From a checkpoint of a small sound classifier: waveform 16khz input, widths [192, 240, 288].
Rows from block 3 of a small sound classifier, named by matrix and row number. Rows with one number belong to one channel. Each number is 50 + 10 x the weight over its row's rms, rounded and kept within 0 to 99. All counts start at 0. After the name is the row's rms in percent of the matrix's.
After each channel's rows are labels from the 100 clips, of 14976, where the channel reaches its highest value: "top examples" is what is common among them. Only what is clearly more common there than usual is listed. The data: tunes sung on syllables by a formant synthesiser.
# convs0: first width-7 conv (model.blocks.3.convs.0.weight, 192x192x7, each kernel summed), inputs 0-191
# convs1: second width-7 conv (model.blocks.3.convs.1.weight, 192x192x7, transposed, each kernel summed), outputs 0-191

convs0.106 103:47 39 59 56 37 36 52 51 41 41 42 42 44 57 47 45 40 41 41 37 40 35 41 60 40 51 68 47 38 58 44 53 46 41 57 47 52 52 59 50 42 34 41 31 35 55 48 45 49 43 55 45 55 57 50 74 47 49 56 42 48 49 59 32 40 56 75 24 48 50 41 51 34 60 47 52 47 64 61 49 38 54 50 66 52 59 82 48 66 34 76 58 42 64 67 47 52 50 55 62 68 47 54 38 41 41 54 49 38 43 44 47 50 54 26 67 39 46 55 34 34 50 46 58 43 44 36 36 75 39 61 60 52 51 59 46 49 36 57 66 68 42 42 49 45 41 43 34 50 63 45 53 34 65 47 48 59 47 37 50 63 60 60 54 55 58 50 63 33 50 48 55 58 47 51 44 46 47 43 50 40 55 31 43 45 45 48 44 46 44 53 58
convs1.106 113:44 52 51 61 49 38 54 53 53 43 53 38 58 59 45 43 49 59 51 38 39 58 52 55 52 41 49 45 59 46 40 40 64 37 47 53 48 37 45 39 65 52 65 55 48 52 34 48 37 46 36 54 43 48 43 54 44 56 67 53 56 65 52 46 61 49 49 31 55 35 53 60 50 43 49 44 49 46 62 54 31 75 51 72 53 55 44 60 63 55 70 55 54 32 46 44 27 39 41 54 38 29 44 56 69 63 40 42 46 41 42 45 41 55 54 50 47 42 57 60 44 63 36 52 53 46 60 78 61 64 39 52 30 34 35 44 55 68 35 61 41 68 39 47 41 52 43 63 58 65 44 48 54 39 43 36 61 35 49 53 47 54 47 43 47 36 56 37 39 42 42 48 54 54 42 26 58 37 72 45 54 60 54 27 51 56 61 51 38 40 49 58
top examples: the note G; vowel: /ɑ/; first note: G

convs0.188 091:33 60 43 46 48 07 43 42 59 31 46 55 65 50 72 41 44 45 44 63 54 57 45 63 43 28 48 45 65 62 59 60 48 53 71 73 43 56 46 51 43 38 49 51 37 50 36 53 64 62 63 72 51 61 55 51 46 41 49 55 49 49 66 47 58 41 45 52 39 51 27 60 48 61 45 65 50 24 46 45 47 29 50 54 40 48 28 35 50 49 33 51 45 43 69 53 48 50 53 62 52 62 37 43 43 52 54 58 35 41 62 61 60 50 55 53 29 38 59 45 62 43 50 38 45 48 52 46 55 50 51 58 38 57 55 47 50 56 68 55 42 53 51 52 46 51 65 36 40 62 41 56 52 59 53 25 55 59 57 47 37 45 58 51 56 51 39 44 52 47 52 56 38 53 43 49 42 46 43 55 58 55 51 61 49 43 30 40 46 46 48 54
convs1.188 088:26 51 55 53 28 41 62 39 64 40 71 50 45 47 61 57 60 62 50 43 56 54 50 37 49 63 55 57 43 53 47 54 51 50 46 42 52 39 48 51 41 39 43 51 47 71 46 48 32 39 46 40 57 53 55 58 46 35 58 42 61 41 53 45 50 42 42 41 38 45 32 50 69 42 61 53 51 45 34 51 57 50 65 38 29 38 59 50 46 55 55 47 52 46 49 63 55 45 67 55 53 57 52 44 54 56 49 55 40 48 48 36 51 63 46 40 37 38 63 63 53 57 42 32 48 51 53 58 59 42 80 61 52 63 49 69 52 34 58 52 56 57 44 47 42 66 72 56 45 64 64 41 32 51 56 15 56 48 49 47 41 50 42 33 57 41 53 68 47 58 62 51 53 70 55 60 43 45 57 52 46 61 52 65 53 51 70 50 76 51 54 46
top examples: the note A; first note: A

convs0.53 098:50 48 51 45 53 68 38 34 10 61 35 25 59 41 54 47 57 53 58 62 41 46 54 50 45 53 46 49 50 33 49 61 42 65 36 59 57 61 40 44 60 50 57 56 47 55 57 49 33 52 71 42 49 49 58 52 50 51 49 50 60 51 51 66 51 48 43 55 46 39 33 41 54 47 57 61 49 47 46 52 64 48 43 77 54 63 49 52 56 68 54 44 45 58 46 44 62 60 53 49 46 51 34 50 33 35 60 60 56 44 45 45 59 35 61 25 45 47 37 52 35 55 41 50 49 36 34 37 53 47 44 34 53 50 75 67 56 42 48 54 59 27 60 39 43 31 48 55 67 55 58 53 50 46 52 49 63 47 41 55 64 38 46 50 48 35 58 43 59 62 49 50 47 54 61 36 33 23 51 56 35 54 55 50 43 46 55 53 33 49 52 45
convs1.53 099:47 53 65 46 34 50 43 51 19 48 57 27 60 57 56 44 55 63 40 66 41 48 50 70 51 46 42 63 48 35 51 44 68 60 51 52 63 35 47 42 55 46 54 55 46 51 42 56 43 41 51 50 44 66 43 62 71 45 72 57 55 31 49 25 41 66 54 40 54 49 46 66 53 43 56 51 54 54 62 49 54 36 55 77 45 45 54 50 59 36 45 56 59 47 34 56 45 51 63 41 54 46 38 61 82 63 49 53 61 27 53 38 74 38 45 57 63 50 58 50 49 56 37 55 55 65 54 51 43 59 57 42 46 38 44 44 42 43 39 57 50 53 29 59 44 27 41 54 45 60 48 47 65 53 50 59 45 38 58 45 60 57 45 55 61 70 49 42 56 34 51 47 44 48 46 47 48 41 53 52 60 52 46 43 49 72 55 51 48 48 56 50
top examples: child-like voice; first note: G#

convs0.15 107:35 46 53 48 43 43 53 60 35 47 50 44 43 40 37 53 50 38 62 53 54 59 77 60 55 34 50 50 50 54 41 45 29 54 39 78 41 49 42 59 50 51 70 47 50 50 29 42 58 33 52 58 59 53 65 52 38 44 22 38 44 65 45 57 35 41 47 55 40 46 40 62 47 65 58 39 40 39 64 44 48 58 37 45 59 52 46 44 70 36 46 40 74 36 55 59 60 49 30 57 46 53 39 55 52 43 55 46 44 39 39 48 49 49 57 53 46 53 39 57 39 74 43 61 65 57 66 67 49 47 51 69 46 32 55 60 42 56 41 36 48 41 49 51 43 43 44 54 47 55 49 48 71 55 58 35 43 40 50 69 60 35 49 49 38 66 45 49 62 55 34 59 47 60 43 58 56 55 69 57 43 58 53 54 49 55 53 42 52 35 43 50
convs1.15 097:36 40 44 63 39 47 54 55 57 63 52 57 44 51 45 43 60 32 51 51 47 55 53 38 51 43 34 46 33 37 42 33 40 63 56 23 48 48 54 28 48 28 61 49 59 44 66 71 54 34 51 56 48 36 44 38 38 48 41 36 68 38 47 56 49 37 54 56 36 64 52 26 52 51 33 50 52 58 41 56 47 59 64 51 42 43 54 54 30 45 77 46 41 55 41 47 43 54 49 50 53 48 48 43 52 54 60 48 52 37 38 46 59 61 44 50 31 49 46 38 44 49 47 34 47 51 29 61 54 35 50 45 60 51 46 59 54 54 48 30 48 53 46 50 54 39 42 50 35 57 58 63 47 40 40 20 54 49 42 41 44 61 49 49 53 45 55 50 45 39 60 44 47 47 52 59 31 50 42 55 55 49 40 71 49 28 45 66 61 55 51 76
top examples: child-like voice; vowel: /ɑ/; clipping

convs0.13 100:49 48 65 42 56 45 43 42 58 48 47 57 60 74 58 60 54 43 49 47 09 54 57 49 51 66 50 44 44 41 49 56 58 59 44 43 47 46 56 47 62 60 52 58 41 47 60 56 46 32 54 50 67 40 49 68 44 57 53 35 58 65 54 56 58 53 33 51 48 52 41 48 65 57 58 50 41 58 46 65 56 43 66 68 62 51 48 49 50 66 48 62 69 54 51 66 48 62 49 63 43 53 54 51 48 39 43 05 70 49 42 49 32 43 66 53 49 56 51 43 43 45 40 50 49 40 36 49 36 72 47 54 47 61 57 44 48 48 60 44 51 79 57 14 55 47 48 43 63 49 45 61 50 46 49 51 46 47 59 47 51 44 57 62 45 39 47 43 51 55 45 66 47 44 60 51 40 45 57 48 47 54 54 53 55 41 47 43 27 51 40 46
convs1.13 114:47 28 51 67 41 42 47 56 60 50 33 67 55 46 60 49 65 54 48 50 33 50 34 51 55 44 35 57 58 52 55 61 49 42 43 31 44 58 52 53 36 50 45 49 55 38 28 55 53 58 51 54 45 43 50 53 45 45 53 72 55 41 55 35 46 41 37 49 52 62 61 64 46 44 36 43 52 50 64 36 46 37 38 61 44 43 57 63 66 27 52 49 50 52 49 63 58 50 56 52 47 49 49 41 58 54 40 20 54 53 52 40 26 46 46 44 47 38 42 42 66 42 47 41 48 34 51 52 46 39 57 43 45 52 36 51 50 45 45 72 42 49 35 21 40 47 49 41 37 63 58 55 40 44 55 66 46 61 46 48 58 51 46 44 60 50 16 70 64 52 51 54 58 47 57 47 63 52 53 43 54 41 53 55 51 20 31 56 69 50 48 48
top examples: vowel: /o/

convs0.50 093:46 69 59 44 57 61 44 55 42 52 41 52 58 76 49 39 46 48 38 66 51 45 50 45 58 53 46 34 34 44 38 36 50 57 56 66 60 58 41 40 50 49 47 51 41 50 35 51 40 37 46 40 85 41 59 63 49 51 65 49 55 55 58 48 46 55 55 66 42 46 43 55 51 50 52 52 57 50 46 46 53 51 61 57 52 46 39 56 46 44 43 55 58 59 44 51 55 49 55 09 36 64 52 51 43 42 49 61 33 51 42 45 74 57 56 37 42 52 49 57 45 50 36 61 58 61 38 53 59 66 53 51 56 41 66 52 45 53 49 55 52 57 64 36 29 50 58 14 64 49 46 50 48 62 48 59 48 43 52 52 48 47 57 59 65 53 54 34 44 60 55 45 46 40 58 47 51 33 50 56 36 51 58 46 43 44 22 44 18 57 51 48
convs1.50 098:20 49 70 54 55 49 49 63 45 40 69 54 37 56 62 44 65 48 28 48 36 56 48 49 62 60 44 51 38 54 51 47 68 48 41 55 48 38 50 50 55 49 76 64 51 61 44 55 53 44 59 48 60 65 56 45 50 65 49 62 49 69 67 67 55 67 70 45 56 30 49 57 57 48 52 53 56 39 46 59 66 59 63 38 59 47 53 49 59 31 58 32 62 49 63 60 56 52 36 42 39 54 58 39 53 50 47 65 47 50 60 42 65 47 52 56 63 50 57 49 52 33 45 34 46 52 46 51 54 29 52 51 47 31 56 71 23 55 66 44 51 47 51 72 51 50 46 50 43 42 60 52 52 62 49 68 41 41 59 47 44 66 49 64 48 61 54 65 47 44 62 45 41 51 44 52 42 45 53 49 35 60 35 52 52 53 44 28 47 48 58 53
top examples: vowel: /ɑ/

convs0.145 089:36 54 67 35 46 46 44 51 53 63 37 39 48 54 49 48 53 23 62 42 56 53 49 41 53 31 45 43 51 57 49 48 47 52 41 43 51 47 54 70 52 41 59 27 54 49 48 33 51 53 44 67 58 57 57 55 39 40 41 54 74 52 64 66 42 51 22 35 44 44 65 40 56 54 58 56 47 14 45 53 36 44 21 43 48 59 36 56 57 50 55 35 40 56 42 57 57 48 41 53 51 55 56 34 37 52 53 62 47 71 48 63 59 30 59 44 36 66 59 32 53 64 50 43 48 53 45 57 49 47 40 62 46 56 51 53 57 39 58 57 32 64 52 52 64 52 58 53 57 39 52 50 57 37 52 38 49 54 35 58 40 50 50 49 30 56 55 65 52 45 48 68 42 50 43 43 50 49 39 53 47 38 65 53 36 39 48 54 62 50 40 47
convs1.145 091:38 57 58 72 47 56 66 41 55 47 48 72 44 50 65 40 41 43 47 35 46 45 58 42 64 58 56 40 45 54 39 46 48 38 51 47 46 33 49 47 35 59 40 44 55 51 29 59 55 41 40 42 45 68 51 47 54 45 50 65 58 61 46 47 56 42 55 34 45 62 52 43 71 48 43 49 46 33 60 52 65 34 51 55 67 60 49 44 51 44 43 51 54 51 50 46 69 39 52 42 35 60 57 46 59 44 59 69 56 68 46 46 32 56 40 58 35 46 48 46 41 74 46 57 46 41 47 53 42 60 56 37 55 56 42 48 50 36 40 71 47 33 38 48 39 65 33 54 47 59 49 52 45 36 57 17 52 55 55 41 55 73 61 58 54 49 50 57 41 60 48 52 42 66 52 45 84 61 37 50 45 49 46 44 54 60 51 40 49 51 68 62
top examples: the note G; vowel: /o/

convs0.94 090:49 64 44 38 69 66 49 55 41 49 33 56 46 70 45 38 40 40 47 52 54 54 47 55 39 30 43 29 51 49 56 45 37 52 48 37 37 55 58 43 43 56 46 43 37 50 41 50 48 52 58 45 65 41 66 51 36 53 48 44 40 68 54 55 55 65 56 59 47 63 47 52 42 52 49 68 46 45 33 57 55 42 56 74 53 65 44 63 54 38 37 56 50 49 47 41 55 40 34 39 39 53 45 46 31 60 51 38 38 66 47 44 60 46 61 58 59 54 38 51 56 46 46 55 45 46 52 43 46 49 69 80 54 36 42 63 40 49 63 52 42 34 49 56 74 49 33 37 55 51 51 62 43 28 48 42 31 53 51 57 53 38 63 48 69 52 51 53 60 52 49 69 39 53 40 44 33 39 68 54 47 43 47 36 47 65 40 43 61 69 49 39
convs1.94 093:56 62 67 36 65 51 51 53 56 40 60 52 44 43 45 40 64 45 48 68 53 47 58 48 46 45 56 39 67 60 54 47 51 50 52 54 51 53 42 67 69 48 48 48 68 45 55 54 42 22 61 52 60 42 56 49 32 61 52 62 54 46 45 51 68 51 43 63 62 42 47 33 47 47 46 52 47 52 49 41 61 44 62 51 69 73 57 70 38 58 35 41 50 43 49 54 61 56 58 54 46 55 52 42 44 39 55 70 47 39 60 43 67 69 51 67 35 46 40 44 61 62 48 54 55 52 52 35 58 47 61 66 64 40 59 53 57 31 59 49 62 67 71 49 52 60 35 49 55 55 64 60 60 53 55 60 69 52 59 73 65 59 58 54 46 46 54 55 53 40 60 51 36 37 29 39 56 39 54 61 49 62 58 69 44 69 42 42 49 55 61 58
top examples: the note A; vowel: /u/; child-like voice; clipping

convs0.156 097:47 46 51 42 49 50 57 55 63 59 49 60 67 48 19 59 37 54 40 61 50 55 46 61 33 36 39 52 41 67 47 66 62 58 55 62 67 59 66 53 47 42 43 39 27 57 44 46 56 53 65 49 41 46 51 67 54 60 52 35 69 53 41 40 46 52 50 38 57 62 65 65 52 66 52 70 54 64 51 30 68 45 43 54 50 51 57 34 55 52 41 56 57 30 59 50 37 56 50 46 45 59 55 66 40 45 52 52 55 48 31 44 52 56 61 58 40 67 40 51 65 67 48 44 43 46 56 45 60 64 41 54 58 36 62 41 54 53 39 50 29 63 49 53 50 42 71 49 45 73 37 51 72 55 44 45 40 47 58 40 49 50 53 44 57 44 51 52 28 53 48 55 35 52 61 52 55 54 49 50 46 55 47 49 40 37 45 47 55 25 47 64
convs1.156 086:66 60 38 58 48 55 68 46 58 52 51 52 49 58 24 57 63 62 69 49 48 55 58 40 54 52 55 66 56 46 41 63 41 68 61 51 41 60 47 55 39 53 56 53 55 50 46 45 52 54 40 45 48 69 52 45 72 43 57 52 47 80 42 43 54 56 56 47 57 54 40 36 43 54 51 55 47 56 51 49 59 59 54 25 48 48 53 46 33 45 60 55 40 53 44 43 46 42 61 36 49 48 49 68 45 53 50 40 52 58 56 47 67 31 47 45 45 61 52 53 40 47 47 52 57 40 39 63 35 53 61 63 59 69 57 64 65 59 31 50 66 49 49 33 55 66 49 58 52 19 57 37 51 55 48 42 56 39 71 46 59 69 65 64 41 51 46 41 51 66 54 51 53 69 44 42 48 52 51 43 39 46 42 31 55 61 54 66 65 37 64 41
top examples: vowel: /ɑ/; the note D#; first note: D#

convs0.141 108:51 65 68 37 52 61 52 44 35 49 65 63 58 58 48 53 53 44 63 64 51 44 68 55 50 53 44 47 41 31 34 42 51 46 55 50 32 50 48 46 63 50 28 49 38 52 63 63 40 57 51 57 44 60 35 43 61 54 61 44 64 37 43 50 52 48 47 47 65 55 50 67 59 57 48 53 46 06 50 37 48 34 44 46 56 49 60 48 54 46 48 45 57 43 49 41 36 45 26 48 54 62 46 44 58 50 53 52 57 26 52 49 48 46 63 60 65 45 51 60 50 74 60 64 40 50 38 58 55 53 48 49 58 55 35 51 48 41 48 52 51 68 39 35 57 52 41 56 60 54 51 63 50 37 22 41 41 38 51 46 64 59 47 52 44 31 53 49 60 56 44 61 55 47 61 50 37 70 48 58 60 39 52 56 72 65 62 45 42 52 43 60
convs1.141 109:45 46 49 65 47 39 59 67 43 48 51 42 42 42 39 51 45 52 43 47 40 42 38 48 48 55 60 56 35 48 43 48 43 34 53 45 44 35 43 49 46 58 52 38 58 36 47 43 46 41 36 51 50 60 33 42 20 42 45 54 59 38 63 36 59 48 51 61 46 28 38 45 32 39 51 41 31 34 58 67 39 42 40 56 48 45 47 36 40 69 48 64 55 44 48 44 61 52 51 49 44 51 61 58 51 44 42 52 38 50 35 35 62 55 51 51 23 54 52 37 57 49 40 18 45 49 69 60 49 56 41 41 34 53 48 45 51 41 52 53 53 49 60 50 40 28 39 54 39 70 39 55 63 48 37 48 47 52 39 46 47 53 61 34 41 53 50 45 53 47 45 64 34 56 39 30 43 42 31 50 56 41 47 32 42 44 40 44 54 44 25 60
top examples: the note G; vowel: /o/

convs0.149 095:47 45 48 44 46 63 44 37 66 67 36 58 68 48 41 47 52 51 46 43 59 45 46 45 72 52 48 42 56 57 54 71 63 44 60 54 49 52 65 42 50 54 49 44 44 68 43 44 55 60 48 65 49 48 59 61 48 30 57 47 68 29 51 62 49 46 73 59 46 45 58 47 64 51 41 53 37 51 47 50 58 57 53 41 49 37 42 48 44 48 42 36 45 49 56 56 51 57 31 61 49 01 46 63 45 49 65 45 60 45 43 60 56 49 50 61 39 59 34 33 44 57 51 54 39 57 60 63 35 61 56 60 64 44 62 63 52 56 55 58 44 38 58 25 58 40 22 56 54 40 35 56 44 50 57 54 55 48 56 43 44 30 59 49 56 45 44 52 62 44 52 44 70 55 50 37 45 39 49 47 50 51 62 59 52 54 33 45 48 47 42 63
convs1.149 100:38 58 58 61 51 51 58 40 48 46 44 66 62 57 47 41 39 52 49 40 40 77 48 58 74 41 45 48 44 53 50 32 55 50 58 49 50 39 45 52 52 40 53 47 56 41 77 57 61 56 62 47 60 31 38 32 53 56 57 46 51 38 48 45 46 44 62 61 44 47 39 49 55 59 51 46 50 58 39 68 66 56 61 27 43 55 38 57 37 62 58 41 57 50 42 38 58 57 42 47 51 06 50 41 42 58 56 56 48 43 37 45 60 50 56 77 58 46 49 42 53 41 43 46 60 44 51 57 61 44 46 47 50 44 56 45 55 38 61 70 42 37 31 36 42 27 28 56 51 51 46 31 55 39 54 64 58 51 45 52 46 57 47 34 46 46 53 48 53 63 54 45 53 54 44 46 51 67 61 58 59 51 34 57 59 34 60 40 45 68 57 46
top examples: vowel: /æ/; clipping; first note: E

convs0.85 097:29 54 41 52 49 55 32 45 41 57 41 44 43 42 54 52 69 37 60 57 42 41 49 47 53 33 48 47 57 46 57 33 40 52 24 38 57 67 44 51 56 55 51 56 49 64 54 46 58 33 39 47 65 55 58 59 54 48 51 42 47 52 67 44 60 41 41 55 41 53 50 53 56 52 37 55 49 48 37 41 44 63 54 63 46 48 42 58 51 53 40 39 70 58 39 49 61 44 50 71 46 54 62 33 49 42 18 51 59 50 44 60 61 55 62 51 52 31 39 58 37 46 47 48 35 31 49 48 30 51 55 50 60 50 56 49 54 46 52 49 56 59 56 28 48 46 48 44 54 56 41 57 52 48 56 50 66 38 52 51 59 46 61 58 57 45 49 43 63 63 53 49 36 37 54 61 95 24 29 58 50 48 58 51 43 39 49 50 32 55 54 38
convs1.85 108:46 44 54 22 42 45 36 52 35 61 52 46 34 50 58 46 62 48 54 49 50 42 57 60 51 49 51 44 37 35 57 49 53 56 53 52 38 43 52 47 43 45 52 40 56 42 43 43 47 58 48 59 48 49 56 48 65 45 31 45 40 29 71 46 23 35 47 54 50 46 48 48 57 46 37 43 58 43 42 44 47 46 44 67 66 38 56 54 42 50 51 40 49 47 50 54 29 51 63 34 41 49 52 21 37 57 26 51 56 53 58 43 32 47 49 42 73 53 40 53 42 66 50 48 56 54 66 62 46 54 48 42 39 51 64 54 42 80 35 41 55 36 37 38 58 64 40 52 50 64 63 63 48 57 48 67 55 65 31 54 53 31 30 52 43 56 54 52 49 41 47 39 55 61 56 50 58 42 37 48 37 55 52 33 38 52 37 57 33 48 48 62
top examples: vowel: /o/

convs0.45 091:46 50 29 61 33 45 50 55 65 52 45 51 54 50 51 50 43 61 46 58 57 59 63 52 43 47 46 54 54 64 52 66 61 66 59 54 52 51 39 57 39 36 39 12 51 44 59 39 52 54 50 59 43 65 50 44 60 47 55 57 61 51 56 40 71 49 29 52 51 46 49 64 56 43 35 18 53 56 44 45 34 41 35 39 51 43 53 59 59 41 45 57 44 10 48 40 31 47 55 44 51 24 56 44 64 40 57 51 54 55 42 63 59 37 49 39 51 59 48 58 54 40 56 58 54 49 54 44 69 41 58 55 50 59 68 66 51 58 62 54 56 36 59 62 47 52 47 57 61 42 50 56 49 39 60 32 43 47 44 42 50 49 49 48 49 61 61 54 39 57 66 49 51 45 45 55 59 58 53 60 43 55 41 54 48 48 63 51 49 67 54 77
convs1.45 109:38 49 48 42 52 47 58 44 41 53 45 68 47 37 51 79 75 51 70 45 36 54 56 52 51 56 34 70 50 40 48 38 54 52 37 44 42 64 42 66 42 54 38 31 43 37 76 52 48 53 45 65 59 59 47 56 39 54 45 34 47 43 54 24 55 51 45 43 43 52 52 52 57 54 40 36 66 42 45 43 53 58 57 50 37 55 47 43 58 55 77 44 54 29 63 29 44 31 46 43 68 35 46 49 36 54 35 43 48 45 58 58 42 25 50 40 62 56 61 52 50 35 53 64 36 46 46 54 62 54 45 50 49 56 53 49 42 59 52 52 54 42 45 58 43 60 46 67 57 50 49 48 57 43 48 42 54 34 45 54 40 49 52 66 60 37 59 67 42 71 53 41 46 46 63 39 42 61 39 60 52 50 68 57 43 40 40 56 47 39 50 47
top examples: vowel: /ɑ/; the note C#

convs0.75 108:48 54 53 66 36 42 53 39 54 53 49 51 66 55 62 45 49 68 37 46 56 50 45 48 46 60 61 47 38 37 51 70 34 44 56 31 49 39 40 57 29 50 34 55 49 51 62 39 56 26 68 53 40 57 50 40 38 77 54 44 70 29 41 37 62 35 53 38 45 44 51 53 57 46 54 58 58 21 48 53 31 37 52 43 69 57 52 49 61 39 58 55 42 61 44 52 54 53 69 48 61 58 58 56 50 58 53 32 52 58 40 49 45 40 51 57 48 53 42 59 48 53 44 60 39 51 43 57 62 53 51 61 53 68 59 53 57 33 38 60 37 53 46 53 42 52 61 52 54 55 27 37 55 43 38 36 50 45 55 43 43 42 51 46 55 56 47 54 40 51 81 68 77 61 53 51 62 59 61 48 42 59 47 57 39 56 51 51 58 54 49 51
convs1.75 105:45 59 41 70 55 42 69 48 51 47 63 52 28 56 44 58 45 55 44 29 78 47 51 43 60 68 54 59 52 47 39 49 47 41 43 46 55 76 40 31 42 62 56 39 63 56 86 44 56 72 33 53 51 49 58 55 50 48 50 56 41 57 54 53 49 50 44 45 45 60 30 42 25 43 54 55 54 37 37 46 48 59 62 46 31 55 66 45 39 62 57 54 57 49 38 53 67 60 55 53 47 35 65 56 35 52 45 51 46 47 41 45 37 42 44 33 51 57 47 72 52 57 50 46 57 49 52 68 58 51 53 49 57 47 47 45 58 57 50 52 67 60 42 42 51 48 34 46 46 58 38 25 53 46 45 55 66 64 51 38 60 50 56 48 32 53 42 44 49 38 37 58 45 63 46 43 42 59 54 46 57 43 36 40 38 42 59 54 51 50 48 68
top examples: vowel: /ɑ/

convs0.76 098:32 55 48 41 43 51 47 50 63 45 46 67 44 61 27 69 32 59 45 43 59 45 61 47 48 46 54 58 57 53 48 37 49 73 45 40 62 36 46 43 44 37 56 21 47 53 52 54 41 60 67 53 40 69 61 56 61 65 56 48 46 71 57 61 56 39 59 45 32 60 58 37 54 57 50 53 42 68 58 31 51 50 39 42 62 57 70 36 34 51 50 48 51 61 50 45 56 51 44 62 42 45 47 41 48 48 59 46 65 47 61 51 37 51 47 48 66 58 42 48 51 46 49 56 46 41 52 51 49 43 43 36 46 56 51 38 36 57 51 51 43 38 62 51 47 21 59 42 48 37 41 61 59 45 56 52 56 41 49 56 44 24 66 53 44 40 46 70 53 44 60 58 64 28 42 38 35 44 59 39 33 43 46 54 69 56 50 53 63 38 40 51
convs1.76 088:64 57 41 71 41 44 54 57 50 44 50 43 48 50 38 29 44 45 24 48 46 40 44 62 47 77 39 25 47 40 42 51 53 49 39 39 50 66 54 61 38 59 54 51 35 57 42 61 42 45 27 44 54 59 44 49 47 37 49 47 57 42 24 35 49 56 35 42 49 42 34 55 47 48 59 63 59 41 33 47 41 50 37 56 33 40 58 44 34 42 44 39 56 38 41 45 54 39 51 64 50 47 40 68 40 42 56 44 42 38 44 48 37 45 42 37 49 49 63 52 52 48 36 59 43 57 39 47 46 68 41 40 39 37 53 40 50 56 47 34 78 61 64 47 44 57 56 49 55 62 30 53 49 66 32 69 53 44 33 46 50 52 62 45 39 45 37 33 36 57 46 46 53 56 56 55 50 55 55 40 54 47 56 37 60 39 51 41 42 49 56 55
top examples: the note G

convs0.54 107:46 42 75 51 53 38 62 38 78 52 46 52 61 46 51 43 52 65 65 46 27 66 69 67 43 57 55 56 36 55 55 53 51 31 43 50 37 52 36 48 53 65 64 57 40 58 39 54 53 62 36 49 40 60 54 61 68 44 47 54 58 57 60 48 49 56 57 60 67 44 48 58 51 54 38 45 48 58 57 66 49 48 46 49 62 42 44 53 46 48 38 55 40 43 54 62 56 61 39 53 61 43 46 56 60 62 51 36 51 50 69 48 39 46 36 53 52 54 40 53 51 76 52 58 35 41 54 48 54 44 43 64 41 58 37 50 47 58 72 54 48 47 59 36 46 58 42 44 53 48 48 57 44 55 47 26 39 82 36 47 45 69 63 30 60 58 35 45 37 51 47 53 47 48 55 37 44 48 42 45 62 62 42 47 46 33 64 47 68 62 54 36
convs1.54 110:34 69 54 40 51 46 60 51 31 58 36 26 49 52 58 51 53 51 44 51 49 42 53 43 56 50 49 39 39 43 57 49 62 37 59 54 47 43 48 52 46 47 17 44 53 45 50 49 39 44 50 41 32 51 55 22 47 27 53 40 42 26 46 50 50 36 49 50 26 52 48 61 71 57 50 35 49 61 39 47 40 44 55 57 52 43 51 56 48 56 38 38 35 44 48 49 53 47 39 38 44 41 56 53 42 35 45 43 34 38 48 45 46 60 41 32 43 54 42 59 52 34 39 36 55 65 57 44 50 41 50 51 46 31 51 50 73 46 37 44 48 60 58 65 46 52 37 37 59 44 64 38 60 56 49 45 43 52 45 37 49 48 53 47 43 38 41 66 61 54 51 23 48 30 34 53 50 68 61 39 46 45 52 55 49 41 29 58 41 55 53 64
top examples: vowel: /æ/

convs0.71 095:41 51 64 38 41 74 39 26 42 48 36 54 60 59 65 56 51 42 54 59 30 56 61 49 41 45 47 37 55 47 48 53 56 53 39 56 44 55 49 48 45 55 52 76 37 57 43 51 43 39 49 49 77 67 55 63 49 46 52 39 48 61 49 39 56 58 32 60 35 73 74 40 49 36 55 67 57 40 46 42 57 48 38 49 69 70 53 55 46 53 36 52 59 56 55 44 51 52 44 59 42 60 63 54 42 48 66 40 65 59 42 55 70 40 60 38 33 63 48 54 43 47 41 55 50 38 32 38 34 63 60 51 64 41 32 69 45 52 54 41 44 38 55 38 61 51 51 44 49 26 45 62 49 24 42 45 63 52 46 44 59 46 54 54 54 52 43 51 55 50 63 54 35 58 49 42 50 41 46 59 48 39 50 48 51 39 49 47 44 45 46 54
convs1.71 095:50 28 51 44 59 47 61 52 60 51 37 49 57 49 56 59 44 53 58 68 35 47 55 66 46 52 51 34 61 46 74 66 61 40 56 83 48 35 38 47 69 46 47 62 59 46 58 43 48 71 40 23 42 35 42 52 63 35 51 70 48 42 55 47 53 31 54 64 50 48 62 35 57 57 60 57 39 37 49 63 57 39 41 50 61 54 64 58 72 38 53 45 43 50 40 59 48 52 44 54 49 61 54 53 54 42 64 54 56 61 58 48 66 44 65 48 41 41 40 35 49 52 54 42 54 38 54 37 52 45 58 60 50 49 29 46 54 60 44 51 47 43 37 42 37 46 52 49 55 46 61 63 54 53 39 52 54 50 50 60 47 70 35 47 51 57 49 39 81 38 38 49 58 55 54 39 69 63 60 47 53 33 51 54 55 65 50 45 53 59 50 55
top examples: the note G; quiet level; deep voice